config = dict(
    horizontal_flip=False,
    norm_position='pre',
    inner_norm=False,
    decay_fraction=0.3,
)
Rows from block 7 of a small multi-label image tagger, named by matrix and row number. Rows with one number within an expert belong to one neuron, the router's apart. Each number is 128 + 32 x the weight over its row's rms, rounded and kept within 0 to 255. All counts start at 0. Numbers have three digits each. After the name is the row's rms in percent of the matrix's.
Before each expert's rows are labels from the 100 images, of 14976, where the router gives the expert most weight on average: "strongest on" is what is common among them; "place" is the part of the image that holds the peak. Only what is clearly more common there than usual is listed. The data: made-up road signs on poles. In brackets: how many of the 100.
# router: router (model.blocks.7.mlp.router.weight, 8x192, trained with AdamW), inputs 0-191
# gate: expert gate (model.blocks.7.mlp.gate, 8x96x192), inputs 0-191
# up: expert up (model.blocks.7.mlp.up, 8x96x192), inputs 0-191
# down: expert down (model.blocks.7.mlp.down, 8x192x96, transposed), outputs 0-191

# expert 3
strongest on: square sign (90); orange rim (32)
place: bottom centre (60)
router.3 096:131164188146126122178149148139191113119107124136163136144134144137109119133150166165125199193155071149095142130122137179096206088108026147163115136108157143178105075152105130143139101138190127136126124112116099143157151160145095165116146108132118082122167098141150119084090087180121145108130148225070109123092102127134110182140193174064084152110102180121072165127140079193126145118112187084089160147159111101093158140147137091120092118169103140127128167117119116088135174126155144129092124074097071112153163082129174147105157138168096095101122154122154177143110135184085113146
gate.4 105:083129116109142157116145165136129118129108194148108128172107183226135155093079116041146126123135144092124146156104169146190133122153131095126143099083143113181045148135199104123125122147143172035118164141111151170128106111112137120134173066099104147108100090092097163153159124185153134104155068115182109160097093090150109146080142147150170124134126167196083109089158130118139139113109074126097130157149128150136145065144138137083127075068148144145122104153120091175107151098144098151138084174121075104113120090182110083111168169078128150165108127135123124104093138110200109173
up.4 105:097088104091156122161136122108161120085122110161138159137194160110147119159137104100115110156136113144080111144099167119141133043147149105092165133139086132139083122145179197132105142119108160088155126118112137073101164117156186073113193093094050082151147110151168128092123133168126210097121090102127158154099123100127101166120102131182120140157092106154116130055097154117168112141162126140142162133134130102169184139152157139102210113109119081095098126191161086121098152123072091135134081054194089202127077143161129110166108134133168091181149135117099175079148105166139138118
down.4 106:140126132102111139166141177141138165119182155105127154153132121121165099129129093098127167100156126099159166108144128127186144098101150083161110103128169084089149126147150134103138107135143120109128179141075113154078127158200136134147054146156151130131091087127137113198150120130178151097094132147154108076153157098063183118125124108147113184105128125070105154075131120152097106098095110173125189120128118137131140059172137103132097192169097114148100203095147146161133150115045107173100154042119147034137118126161131115118179132159145128159150135166176095050100072121059106090
gate.5 105:160042135132133152127088115122104139175108110161130145078093101205117144095125102184092141163095144175141067073113109119142117109147039142122134133095157130140127125124141122098162132100087050128175142111171133172221135108067098140095147122147148153111121127144088121170185133119163121089114152080094132166110054115135096101104153100183135118139088187147118111135196072125078174135081139115116129121148102159120118145124135144080123178146147135069118092093123125160126098125122175168144110158208145185154102147146163059126157151115175151154169110098139110183139147128089090086
up.5 099:148084121120144115173093105086130165095077076143105137177183173095197153141159165117180119062169174113094125146159120101152112190142175094140131098147104118169139143107152130090095160122163096112093186140154110087117117066153139131126107130169112110141129169159139066086134097116085111152138092153152157073128183152099139123130130114040154139082143082120190162099082171093130131098111110228105095196164112125126115151132093153176107129103140127174139168122123118069155129158158102119097125126104151114085181053116135125142106094135056118158084138141138109128132177147167090100
down.5 098:132110116149091135069119143133114141071177114121153168154148130137150167100148058127102145178076202129118110144149141106137111068133162144150124104136116089106150146143133132085060157099147043120188109128128114104155151038110136122123123103103159078136150168096149152092135157173102135081144144105103113155127113108153094113115129199091144135083059048186119088149190135157116111131104098146214151144080138142119105192142190135173122149123158120104120165109177082144116076159133116104127067178121103146109109097166163128147117108171119157140211133139180134155077106105130160115
gate.6 096:112132096151097134153099129162132111180110076144077129125151151119129143142137225120177102119137084131114184123143073124137118113135149112159136158134159131155101101070151151170131128125110157123060164125104127122116102140117101124151208105168152146134134146063061167120136172177087131103145130074141054161120038120136152106113180130142130121166124122112168171075072108139113103051109105162133167091135122130119134085160158134075199136094108122166165123044162130144132139106115146169176212137092102087083100170189110092147092091117098119136112088158141127116115173114116153182
up.6 090:155148145151154151103097125174108155141111087171101107099142111148145101140156144116175149085125093173140166102119111137141122101088137166137126200088127124137131100071161130167080122141119168152101141130077103090115117087096089140192166147180124197154162127093109174096102120129123149109128164063134119167106069138129171103092190167145119167188120090121094152100102098138099082045093142154123106138151121124121137102182118184106182119147149133134188166075129132159147115070105131187136153166061083121136095094179126074130102079098075191089173138113150106129069113130085165184
down.6 097:097135119145147149059129087195102115096190104116126165136061129125117167089057160174038092169109134125151107145102120143105051165153152048119093126121132181106142125111137139154173123129126105092118128137181092184142119136133166130106077130088121095146111129128141069117149104146148111137131179136113110113112112184139120105155144091076088169116153106152118057213142185160077165142136196151175117144159135136070150127152121187144064106111116110142078104106170139141116060155124083081098125123171158117132145158098156175144138211100160129125137094114145137157133125100127150141
gate.7 106:088076151093152140164134111132139136137143116169157120134108160178104086149134124148134195110168095138019093113089163100144128080108118127129135213076150111152133163168133122125179137117122179119189144074123124150160119101117116074122112129119130112117103148154138122102170109079160195107151117103178102148140092072163113119132175128104069145149155147155092178112092072167138167213152126139152114149156146118138105130097094156113159135118073132090123071126101099116092143110075186122175090101103103183090133104136135154076110121085112201153166108166181097119110151123216110094
up.7 107:122096173169137119062152208087105170178077191150140174150135131082125176107095116129162120139110065124109069106148164058117189153168130094146151186140131125127136143174096112105129082153140133168127143177124106150117103115131077139154073134091113113125140173153165108118083088081178133127072140100130144126118202121153099147175065153086096090169134102174125174152146172142144164161139133079200112151109171071114075167066130162140114125116121133143120100084156118099069112108149067102118161106130133147134119216125162113124158142113134162129098085113093137070143139143132107122
down.7 105:148140095148136190130139154114155169151115090134173095150081141169089055119117073081113165135133085174124152114124092106129162144112118081109151120092096090141128175095176148161184194131128108113186096167111153113120118151196101104170128107145118096132114078126118145091161167136092185112189126113084096103110148131125105079133115163158112056119146100160142086115117137092137159178180182155124135140135113108139173087143156098138121135111060127124176132104124084128099145160156176086165092165079104141048026134181164158120120091143083109147135117175139142098060156100143161154
gate.8 103:072137189104135150146078115135134112107181118170081076196118135184132133154072129057147142126105087107138122029126125123131127101118089104134152113169153128143191160105166132141143100129180161163123121123122148195164159162157126111112146064156151100140071147139168076152107120093107128173078146068120085157110211108145052074160138109203061099174107129105155128170137103143142106139156171133161135141141131115082146133084107136073132156107138156108092076113145169111155118057084077168109146102101134141118129120090175113145137128146174109182140118107119170118122112137103120165
up.8 101:086106060097142179079070155119131133172127208103160093158159122084174123131099132126124132084138145132123136095113116178166114109163089086183136109126115159153134110102188185113089152226064143156128151119105101116095076198155135118142131075141140128128148167163165088085161099143064164109207099148120124122163160128139108055147142153118147101137134163115124091104186131101103190160137178172139142107140144183118124142127099123117079107070108126114137136116135120111159108166120118170107106131166118106171145093158118122089160136132067126159089130024126073094107142128115140086
down.8 109:123058113089126130163149155149151088070077142130136179159088118199171099164101138109091123089155124118106094177121173102174133113066155175119073061128178176124104110109159085166106104116116127124072135117134118110130113098154148126123190177116111146172112087109126061118181149086156120173132181119108127176128173170118086148135113124146184119122211077142158154101131117209111129106114079147190100177130098099122153060136059139143135089128093131106104122145140166160136096125139144110150176102106142139138168140144176136123164108160158048115088131110147098118092134112177083111
gate.9 100:137186072109136124083134105126091207090121135078165158146098114128121108153160110104126072114126114165094136101093097071125186130116142127154093117081137121105157106116163160117096139108122129152153186128099159130097126129134067156092081156077148149148166176115128118148134068156142177161089183160187123116114111108082129149159170116168134120137157127156076138182172156116116110083099156093185103105082053170139105118083161169142178042149145130133114086203126147062108146134137105115112093088128194179104104133163119100101136137131143117134108183147141168120116136056143052161
up.9 093:077151141178114132117146128056129219102164163172153161170086093093124101153111091153114072150142136166154132107099138113126214102091140123129116139079094135104125126150147154161075144160110118153157157149153063101105137099147102152172060185062147142152137128130108109124192059138167157136143134087172142110133174061105130157085122100135105116141155123144103121169145200084106083164114124110167115140100101131188068140085081115162189106169175096150084117087117113143109128110125060102121108124092126145152167176150156113100150179110079168139096155141130169095110118107176096121
down.9 095:116113119123151148104091186129125071070177137139099104096115100160093131111093255143136127186076136140148128135011150092163106132088174091138133143121135134121128141147183158092166098140145111131186137172082112146133129173178090117166124054135181151097101187149086103109158114081103114122139106088079098127128090148133103072145140177115167194112144130117147127145157142106145108084137182115146138140144157106144133136088080090180149099119136120138124118146141152121101139159150119183124123110101111121100081206196168115147065160151156124110135116146072123114074154126114084104
gate.10 096:161119169106164171144157099051174112106145170097096124118146074158088155097107127145080109107123163113146162138134104083117135124145185039135126089157138129143150118122147162156131137081090131138105139177140158142096106143082173180151109142087122120131121111156071100095166100104130125108163182122179070088116140169122081092155075160181141091082086141143145153186131154162080116121127119168166137105129147163124122193079119129115091146126092162148103095167129140136126088134104143160108105097172120068156152155126153171255116116034108090181120140122153177105115120106095131105
up.10 098:172116179093178095183173144129156106075138188074132111131091087163115152088133118148093138129118115102143106076103139096095144137093127101136131098193172127106149108165151101161095155089146124122113063155187167117119085156070168137147156148119098115069164112158122122161145143130147075109148177155156062046089189132087103148143143202132138075123031158152135095127169118117096089156116118134186165108096120169144090155080136134115093138136079176153179119118140129150102118128107115121176108163174141095153163146127171159193126128064093134166080107124126151098132146135118163083
down.10 099:129143125098138099106089090074093173097129148066154115139147096098166140158103134120130108115127128105090138124114114191190124134160163149163129122156150094162145088135156103168116116137059112150133101109068113114151101165158074145161162133168107099153118117157112156118074103083129144106147167142094214149200153144058134061171175079085109160148153148137118092154124137127155137126114122212218098109138152119182111117192147118197119094061142110166096163158138118167170070142140150105117107104109116095120210151120117131106181083144143141079119136089156125097101102127141093185

# expert 1
strongest on: triangle sign (99); white rim (37)
place: top right (39); bottom right (26)
router.1 105:119140169107096144160125169148119158138153093145164168119186111149081062165180092174139132111153157103113184119099098146161107092080116127112135083088158127126122114087157143149109177146091144153054169096120171034130156094144157169080195103160105164080114105148098193154136137157116179127160162116144081140123085169125109128137173147053154159088130205127140147109118123117113132112112079111073104139211112138139137113147152183087138159079152124136120121196104127159164124112154135141115062164163088178150146081189095134123132168142136128142111134132102103185134078116111165098
gate.4 097:128144153171114181150196133127142122127108102143124138166117105053116167143105081150066122137118116086132083173132130102154191074122089103063199141151117161163066138161130122166145137128138164114102155094200110085099115123126122143131075125060176066139130138169105130073189147149141105180139212084107115124134125100113109110129101127121127120140151171142180088181151104160076088098144137098047115137153115058102108117049083126120103160164144137103091150166149180153107124155127110124130099061147205164132127141183154097111155127089105146136134116155149171139153118101144131106
up.4 087:162171138165129130149185152092160111147105142126128124160108140114116137163132083143067114103131102161101076126107152151159167117076056122101161137143152149151093119120131185150092183096115134116112102083167074082135127109128142107133088176094156054119120100166103168060174093127055129147130152162083091115053090112167151134089145124099133144116192146098175126157153107130089050157139149113072149165110111103073143119098076152146091126164175132104106144167138180195123147141126135140139163066126202118120141109168164088067148097107129144170185110153136146104175130115192123112
down.4 092:155144093136152112119189118088093094139100147110185120086158206141083147133178147125141167104119101080127095092164101097107150130174185177160084105104089128103163074143153141124141134124136127119094104175113118154102122114132101121074153130178126132122172181077171171120104128193087154078129085144126083119114142093093139182137113139169139101200113069108054152112086174056132133119121094164157145118139181148150180163175130145144167089108104125106099097056160125098135141133160196082126143100145146174171099166134119103161145088147147135131144076082151098121127109103095163048
gate.5 111:187126119134154113133140118140098096040113091100038144114163145131141083158106096119122090140129133183170152102174150082176178143116105121178143088134121154097149147151133160117181147168105144196131148155123105083127101162138173200128125194123142107099099125149129112143137131134100133119101210117082052138067090065129159157179129114143114161064164141032157091140178148112174141137078165123173168124095148116114115141141098128145152113139082120104130101143123137144130096115138181114113086117170128166105204083146143154120138113170126059153169097100078121115108136081158136122
up.5 115:115084101171094152128145178164216201147129142139150122147139140118144157128117127143073141121158151076109100159089097197085078097175120187025119141098096154129104122107094133158108086119098139096126100097123164123160137112148106065118153109129064166158168114123165111113158130104142147139158076095155153146189066150113123104088114161142132115175065132141088147116097114173128119084163129117034070166161074100132123141183162111129129161123162118143161126087134093091123154141108139126127179173097146085140081166129086105140166125097160203119130125157161116127117073180143103106
down.5 104:135157190124167112066098142097108076122183152200076069113116129118116147112134117133145040089143205131102137109172120081153193147144124099174106128174151139152148096104111121131099121168123106127105159148082129116119111105147108163197079111174094083113133116154127094131095095110112150140147151165099125122186177148127144078162097150148081147077124183108129175126207169100110138111096071096155135132126099163122148093118071136094062146118131062074176075138133202145128121150083149144160101114145162151136161157169141150142137155069111100161175100114104092148133173085112121137
gate.6 088:078101155068054151101132112147145144117103102087202096149151150172172150130120129092109133090136125111144120151146154162112099161134119114159120123169086156120153123111144110127100079145046161171183122121076122143102183112099150145144093083138174112135165103095142199123160149128088134117143122103136141178080152144160103140165099083159055134108133136093137067134164174102167074120159080104106189119085119101168125180073078168087156080194076103144089144140170115136143095145108157096165128157164158070141131155123083125140129081121107116136175114157174131085193167115189103131
up.6 091:157175124140146077111114126088150146099147169131054127049116197118059133132123155155140149131161198115174083129100125149119147127098154135104213160163147081104108106163177096105135197126143184071124088106195121115107165190166132139169123142153105132134156131143094135127113127103175112087160084128126109057171150103116125116122130122151120023131183125139101134127128085076122137090142107119115175083132105122095169103224121094177096110129195174118135146108111092144079110116161120136113153071114146166143170137095101162148155088138152117110139153136124151150081133096114107093
down.6 093:144092173163079148068129094115102134151177129120101147120175126111125098142166144124141162111126141161056099114144073156133186079177137155181087131066167091124137120099113157144119105171179135118064095106173173115052139097171122100136104101113146204118115153155166108135111128171089179160102167085140116144136087136109132160133143140139139151105118113147110127117073149147188124100070162161129084160113164077094112152176136106086148136152093151151056083087134140128169165140115122106160205195068110092173136114149133116092143114066134124160112133126208112169108066117123102139
gate.7 102:051129156075169141114127093136155105072137154118183091125147136089117107081144137171131093122141131118130112117047063129216148111106114107179066144131154128126119111195143114134144147132108135173092156127154145149086161155139089080076120127172171109122113144114121140127103148116149118136138123150118146130136141060128137147118176148104101136079077176119043102112171193141095123235128151151139173146113072090153117167111093074136161171133157171123143150159144126117149142144092147129120056134087145120107143150128141057125151136154161057101148075144162133148061117140063160168
up.7 102:069130115100187124144120153141144112070130148134176110118099159080113148102148119184115087129164108076166142105063049112214128124130078134154080119153161124064121131144137104154107147121114104160098176116143138128145141169135122110081074140160169125106120172113142109159125157091133115154117101089130138126148148090128167197130143128131077118095050114082080154089173177135075128183114161142119124123124124056171142146148085046140115160151151188160153124144104120095151166164104143138125118144098129113101156130126161045158141172163164072122152077150136161150070108149055158174
down.7 108:135117125109129122101130132099152116089120180125141171149146154072129185121116156113054153171175104159111134156154117139117089091159176103130124147148149117083103100147103130135083082108109110122096090164143151150135163168133142173080129130056132091156139115086052121117122145135061143091136092177137160152118140104122116076164112147145148071113129048195224147126149153171149069077158097159133109153114156128110155152174144182142136118114082091122149119053137146125109151100099181190124158127095130092138138109142107123106119106140187127154138154098067133081213089151199166075
gate.8 105:164153126145095105122149162156115000073094141110104136099135143102088124131103126197130129106151138174199134117103049135146106131049102138143143111168147111121076104151141144124096153117166105143137143172132207198104078123107093164152148157116141142133217164129105123138092139115104124155118146116125175121113137092150145166185139050148151101128106145152129097144167081142163158162117139111128097086081121145157149093141100087125113095143125154119106159201155081127111130112172142188092093098121101109097132115145132066046113125151129111122127123071158097174118217133096126135
up.8 104:090056113118187167154100103107133244147167092125152130131109118115157119103151140079113110151144113123089106128135207143122151142196108123113111127085151106132146148142118103135157093128116155125086089100139072079167173140172156068096141087142131103110070112150196148111185115149132159100156110118136087156078150153123113069042137193105079162150152103095103144090091177118089113108173141187132181145156133121084114134082120192110138144120136125112128116073112114116143101088116115062137162132122146149117121146111120193197182135103169124134152116173129168102165069121150149147
down.8 105:136160153130133111113097132179144155116127165160121147114108094170068133110200071128180060108177168127135120152170129060123077111113084114120166086139120107152096108118125138111078104137143126149151196137198127095115150078074156101123142108124112115082192151112149127156078160120113154142114170134123178162132125082218107153144130156080180130157119166127160131150167117122102141128088093098077150125147099088190098073159141104141175103173135182120054138109174123153147076086121151131119101147079188125133167085240142124118134124124100163099106096111106116136143093127102140085
gate.9 107:164157109149145148109109049139083138158098127149076098140050067140156092131067131092103155132132156150073136100140135102155119149166136088185137158064130120167060144143096168134115108097164157124162112093154149135131094176127124153106161114113098100185156129152183096190116120133089122148114091115091068133127092090105144139168126087101191130127140115136145099137069095156180160218127150123127110133151132128145158128088160158126146108152123137143113137174165127127111123056167180105107160088134134189109138069128125189039191127184124164091176118114100167109160125090088104148
up.9 105:097136126151144143162121171179135126062107079074139123136223164130102148104145108159112092102152159111202153126106132160118110127053131159107133141174172152121119131143109101084116124137155058131067196120126119153186161071120163103147105140139151160097144119106087140118069161126102106107085159151143192171121137158162149116123186184137119157076092160122171168102164174090130101052124123124099153148059176097116099113170099121148123115149134135086140114096102041113129145180101080159169090140122096089149174179139113086157095109098122082148152097108147100145103110117181145107
down.9 105:128121142144117128127135077162100133171160152199117100204105140133132098154098052132143175159108157112133148105158157079092125188142172112191123124111115091144141161142143084143113094093121116116175084103108118115149132099162165125140140102122072093176072112073140105109145077189105097176135090102136124107175115141070091121145109143123115102138149122102146166201068151179155148129094221136168126081159117105141087137126123188121098128120141091126135159165129143128081126112069168064139129100049188185142167115156154134071144128135094182111123048120131086135151100114162143133
gate.10 094:130170092122180111077109120173168145135119136111114056107162141152135175162108140130067118127173209112152150072092143138140108147109105113133168173096139094129125147094133154134172164119138124021146107117102112103138147058136180174169129147179112118156089114105152146094138173156156191127084121193223083085119116128097133084136129141111117097161105182145153154130099119131146158139090097155178160159162071078087134076147126117124146156123092092109189130087150021072102100145118123121124134156134142118135117094100099131135193083131141089125084170099125111161126151143117116137
up.10 097:108162203083139110091173144113129149161134134134188161159155094137109122145093125059156151132085146106107074152107096128107155169097133148095070146134092109132117143115150122093132211139132157145093134065135112141100154118101156112106093054188098099092126152149076103139137066113102165118147107079132139136131127114162148100115122119077136177142112058147113129161172082250141083072166116128102136133087112147116146144130056168134102128129160124148125096185117162172194115170083109104096155111087168094135191129133183156144119102181110139145109114145135209111137143157148101112
down.10 100:122136124148110164098104164168057154043088137147099133136141112139162133099155122088188050178132128155183112138091177125157133159162067152148146118098096091107187115120128131141137136082135131110126133153063166143155111123095195146134096097085133108126164140115106142150130125153188114154123116141115143179075142176132102152104141110053137120088134172208142082121113170067147135189108111119151125108132081102138182184117127114189124108141121135109069163089113120082147125119156151135218147127073103156089144084162126144120117115035117122117122159149085089136063156140129165164

# expert 4
strongest on: square sign (55); black rim (40); white face (27)
place: bottom right (34); middle right (29)
router.4 099:149097151160163088144129121195110100130089124170130132140141132149110079132134180133083176066126129135088179136104127154123094110182080126143039117076158169111142093143148086161190152078158177146188060091129092137122131158160079207110175154140158126148065094136111102171170143177153121074147128140150108091117071168131165122139209124120112133133133155069089110108091095118124144130115138095095104117156142104142165130108092073120114143129176133120137131132146136113156126105154149212081100097140123080110170095117149092124156115145159127102130101142120182192190089169129193130
gate.4 097:145118166118110086082144162098120134110158144112120133139131186172114148071182119097106129101116099144124049092180120048099192086149117199133164142133143111169175094107119150155117071162144120169127094078140153091158110120140088142097110165155197117128097131115073171135103190136141156076100087147128118087016127143128121106129132086157075103124155144092099194123140166153182144146123150141088096111131108119132118103240143137112128170155084113113113111105107171115142153112108113113169170174109110122133142140130084104140100138162094145145113170202132139169142082141076082130
up.4 090:076162091157122195183176097114137120132087142158145130166149106140175140168112116156134139155117171161127223143129120209103071188156112081119167110102097169095065119176149108103104168114106121067129134167125130135123160126141142112163144066115071099101111110122206089111144076090136102166129137058165092150194170118094092166167151171114147145147110130144178070134115094113122148102112131122149161111099109179110162135053080118136127119105184138123103172167104071132110091181145093127145102100149086134159125109127159134113139117104166070159103099094095085078138126161128139133
down.4 091:192093166128118138121133134114168102079125132188117066158146090147162114098145155154111137134151134091133096142125117166053149102162076087188201100156129070127205101146152146161069116147113135149131126093073092131092132135159181155159087169138183111184187090160126143106180128152067101085133071159114095133112130152134187090195111115178117070147103099100130088104141166137078145147089122134146084163144087109145131071159136096172121114107090108126151095082102154150181125130142111098141125083139105155149125170162106119147151072097190145120133144125182105133135051103114142148
gate.5 094:166154084087105125096116109176150142104183150103128117137172167080111137105165070118122056129124122188146119090165131131185186118084104140157113150142139139121084110103160127167165066083139124198098113113156146080092090099106164134093174117123092106142151048138100128173153093071164133068072088129143098121122112159150122100111139069134162150123169132107158118101092172160135135208150172089125110109133134132118164123185151106135150201160109130120178170095129100118158125113159140092109113153142094091153211088060140096121107137139109149087124158136162157176051082111119104143
up.5 097:110166178057138176159143138153101148154142154146113118117099114088092105166167156166162117104110109102075125121166121055146135145140057132201092098179172069111121147126129153172102153108116149185160139165094111085124175142154099164096091125096105076091095104128114120109165144090152172126131061103093153140129070075121146138153085138118166108129139145073118117077139140112161152165196193154116140174126152088116061136045110119132094136141132133137127118154137097105126175119081203104151100137097150105141148122067137078168177164158137084162104099134108127100118147096193179142
down.5 098:139147083139171090122172121095149172102126136131105063136135121185153155085099091126093108128139117140160150112123101174129132093101171143087166118129117162155134110144162086109135115152106113130167085146131139163127120137108137038102255150156148159175132075157148169129093168153152150176163157175122132110141101138111104094049169143182113103175156121096128140098186130114107116102092134124146120069100116157135179080232122122083151130112099075157123122152168168122106114126119119145060161129101087165173084100119099108110125113123146078068190144139161121089138095123166094143
gate.6 092:126095120169159159083090145117144201121146176097098131143151176149109170145072160125115140118146128078108085132088203130086162158120173035162166162085159187100142168114109078167140124169146120134094186141153141109193113172143146134145124165130091152113144107152128113118103116086208091137141127105221139118138099115116153150073088075131108169123074077143102131082135149060146178144074111156032128132149137090098190090163115138095153117097166133133172133135091076143117131117134133120121162129105114137127126085067094166104108161111171113153093077106130121127118118117134127117
up.6 094:117076160151122189104120092147121116137107124126133144079146139026055065118142125160105121092133196164145124141121164141092149135064146167184086081127138138129168161168153114132111149138179090115116149155059103091176140136095068148124179131177142190136079189100140141108095136076125129130120089071152126161086210170121153126124123168106143149136095141094093098166139118196140077154137186136163120127164134136093089101116123099133139142132075135089131118060113129097171077141135101103145079115067130110148131114138152196093120154086175131141139132150117072094139168170118143123
down.6 098:153097181157173094173114139094104118081119127119126158130098079155117146142091125179112102123084094206134132191116149112183157115083128123144162140138124161095107123142098144116219162117119141106103075121135175130119140152136098126147087161146139112211184121115183118126103122164132132137131127118090100129120067083093111073129154135130071149131110152086163154207121090089038137090114178181151110128095144083102130147138138121095137129066192090178166102192178104101133147155108128106095184096122157129070170076181122115111093077179102152127159106090108109165116131104149141138
gate.7 101:113149136149140139142180132164065110085121148105055140092096097136117102142100129154150093101115198082140133094127194126144146120102113161191113120151193127102146136118142148137130151130144108089113131095062086132117096129143113079125121112184114143143147169088125085118155087096168164173149096190113179055119173065117128126077163125176141117105103150145148088186071137147123116114184142093054132062073129176156223127162075195129131179139164134144140089130145205149104142138147133116109132165139094138114122097049127121155155104174106087113086115153111150116099147125119129129
up.7 092:127196152152090120181159133151107130087153116080066167093127091087091145105116169122099127088083210128172215065155188122151123118107104132191062142135209126094119145084150128116122158136128120094117144138035090107100114124158097119137120115111068132140119134112133118137092129096150111192111108166110190101083138071122095121126151126157154112125105100121159105175081129134139176110120130144122149075125118184179205147170048143137173186142129153172130091110130152111081128141145138141150131155149083112148150140053094104162171114147108061153111120134110132153107115150129119136
down.7 100:147132162086160153156192151156103183117150098171102156161133103083135110066119122158142155144150168170143175094168139172114145126142191156163094123089069179079149159128134148090122130159136133096157108106107102050098154062177155113085081150147141094159152177123096096160099162185118139097080102101087144102111123102186126131140111104097147063124158162074113167114109122148086134162131118121160154103104170122160048122136046121156101122072126117128095125126118156094151150208115150154123122170168083168116121078133108114112078075154102134143120161098085175171142115081097170145
gate.8 088:119051173096156163136076171165097114086135113146141066119158170100153108114143073122045107110189169071045084073142129138138131119122134100092103106094190059189075119115133159094153138086110097121095154101127064107104102127098134165115131118128118168139155112161152123143121112117059142129140080108125114109136158122115115117156144138211057159110164177129114167144179155161086127087163135184170136119142162170122083134151137180118127108142127120129107132153148107155124092100123179114164091160154105131136112134106164103125118201188142118162159123102193134087114130116206111107
up.8 090:120076122070074123101103134112093069071105138166116059099157163118143135094129104126079119121195202091098121081129135115150115099098051143098138083166138085144086144142153165078145150111127127109088149102155086088102076128101145144118117148104122164119167102136153114163115086095051178120146068134101137095118145120108154129146158100201139154108183168101085139093146111154062133104156164123147133133191179109089119095145149151120133182144129183155142186184139121153164133133143172105155100147183178123140149103154083098173135206152132150109125116103209160157141111125151121096
down.8 100:143162074082151158127131093093166127125120129110104149108128133121173158174164144117175092110155135176127170130111185145091103100081100125192064099129150149157142119093116159114082108119189085151083178138212103146126099074113152109108195119132108145168148081131086116136097171123085113085139173107102145089173163151113171145142114166080094084097107166132144105091092157134128137133130174180151093127092107139156097131116102186075141119174105212121135189116122095090151115111184137094124147152144121085039133132175068130185133076126165150085161150094139097146144129132086112166
gate.9 099:145121150156096136114109157125104098077149131083179100092157127140152127147233108119075083129119150152113069120126137106112150131070116106174079163178111110140117078167160104182102117117089134114093142141099130187075075178170127124160118122124073118095116090149162103169142163122100113104137155131077112163104168118123124113128126076090204112106130126153195116155158146172148126135126096148226123129139084105182216112100130136146140172084149139138134119120122158160189140071074147133150127127167169112077167116127170083125102110159116106173091083145127083089115079067092109125
up.9 097:156168147104087126141195098149065109180084102118131067162138105107086141170102122115153188090143110128087121119154083145125107166148086134085180139155137159103123128121139172129167103125072128127118127131110120115110109119119129133123191127090124121169028195072127136088114153110136180185172151103182137096109141083181173123110080062164141141154194110097193079122105100123151163162141150139060140090084131157070062170121146144146129072151116140135151141131161080134101114123090174184111137180152136108109107131155098124084135149096118147109154156109128142212130152162169104132
down.9 093:135141059109119173159152119123145109074097111185107092185091121111147107064099142155185122120066143051116147124135099128152090108113151103121116110108183166121115167137110146085111108104065137146156137108122200118119072151111133140142141135158078078132191105148173122106147135124185110118121150156134116143106175150111122170116102160130113167061129208105085138116083190149128110149075150111190120133152083131156121169091168106132140120141126142110112196145083152157091143171131108136152121133147103102130120173071153118161128206141128093084104117213119068128163128187083138201
gate.10 100:116087120105117152182057103133097066107166107104168153126103175095117097112105063121154156151097169140105066124144117134090073179116132143129146131130112170147146111060061108156127121102133154168061134162137152138115111149121130157148188148079153090142135214106151137230112162117124107106158139186170123089071120166117152060111154146090143146156137121121129188180137164106125086101129145132130098095125103149052119181131114111119119123155167116153186131093136128122145142065154132189171144097098149124158101137104126193167119134132106100130186102096123075098079155072106099146
up.10 102:097138123191149178112112069125077108119150136122170120091150132090098136130077130182094104183156158125145102114179127178124109098141137108127138130088083121184117096149170149105099093138067092179068110095161146141115135143094161133110170118162120147173092080115128136167082148161127127146100146186139149088101168142085125176168141185166137092146131132186181138152175230117203126111097074103100160172106177128107119107138131132156139103113088146143110106126137150084130096110195104088096037180139134091139192121114140126138144135092111156095060168101109105139098110097115081108
down.10 092:153157134180087124113122143099074114186103173100160155127150141096134124095104145109139152149154132183122135096161083162108110099123098153159126088135139121101111149131118124164120157056105161131115115104105143173189152116136060070135122103151151150162148173172066122180103108108143111118115124083119238126049090091154129091178092120120154155104181128167090085123079123120152135086112114160110134056120118113127144119134154112138156096070098147098193199121192149224132169175078159097172119146149110123116153132183119053089118124118071133121099157124122111147115165104125143151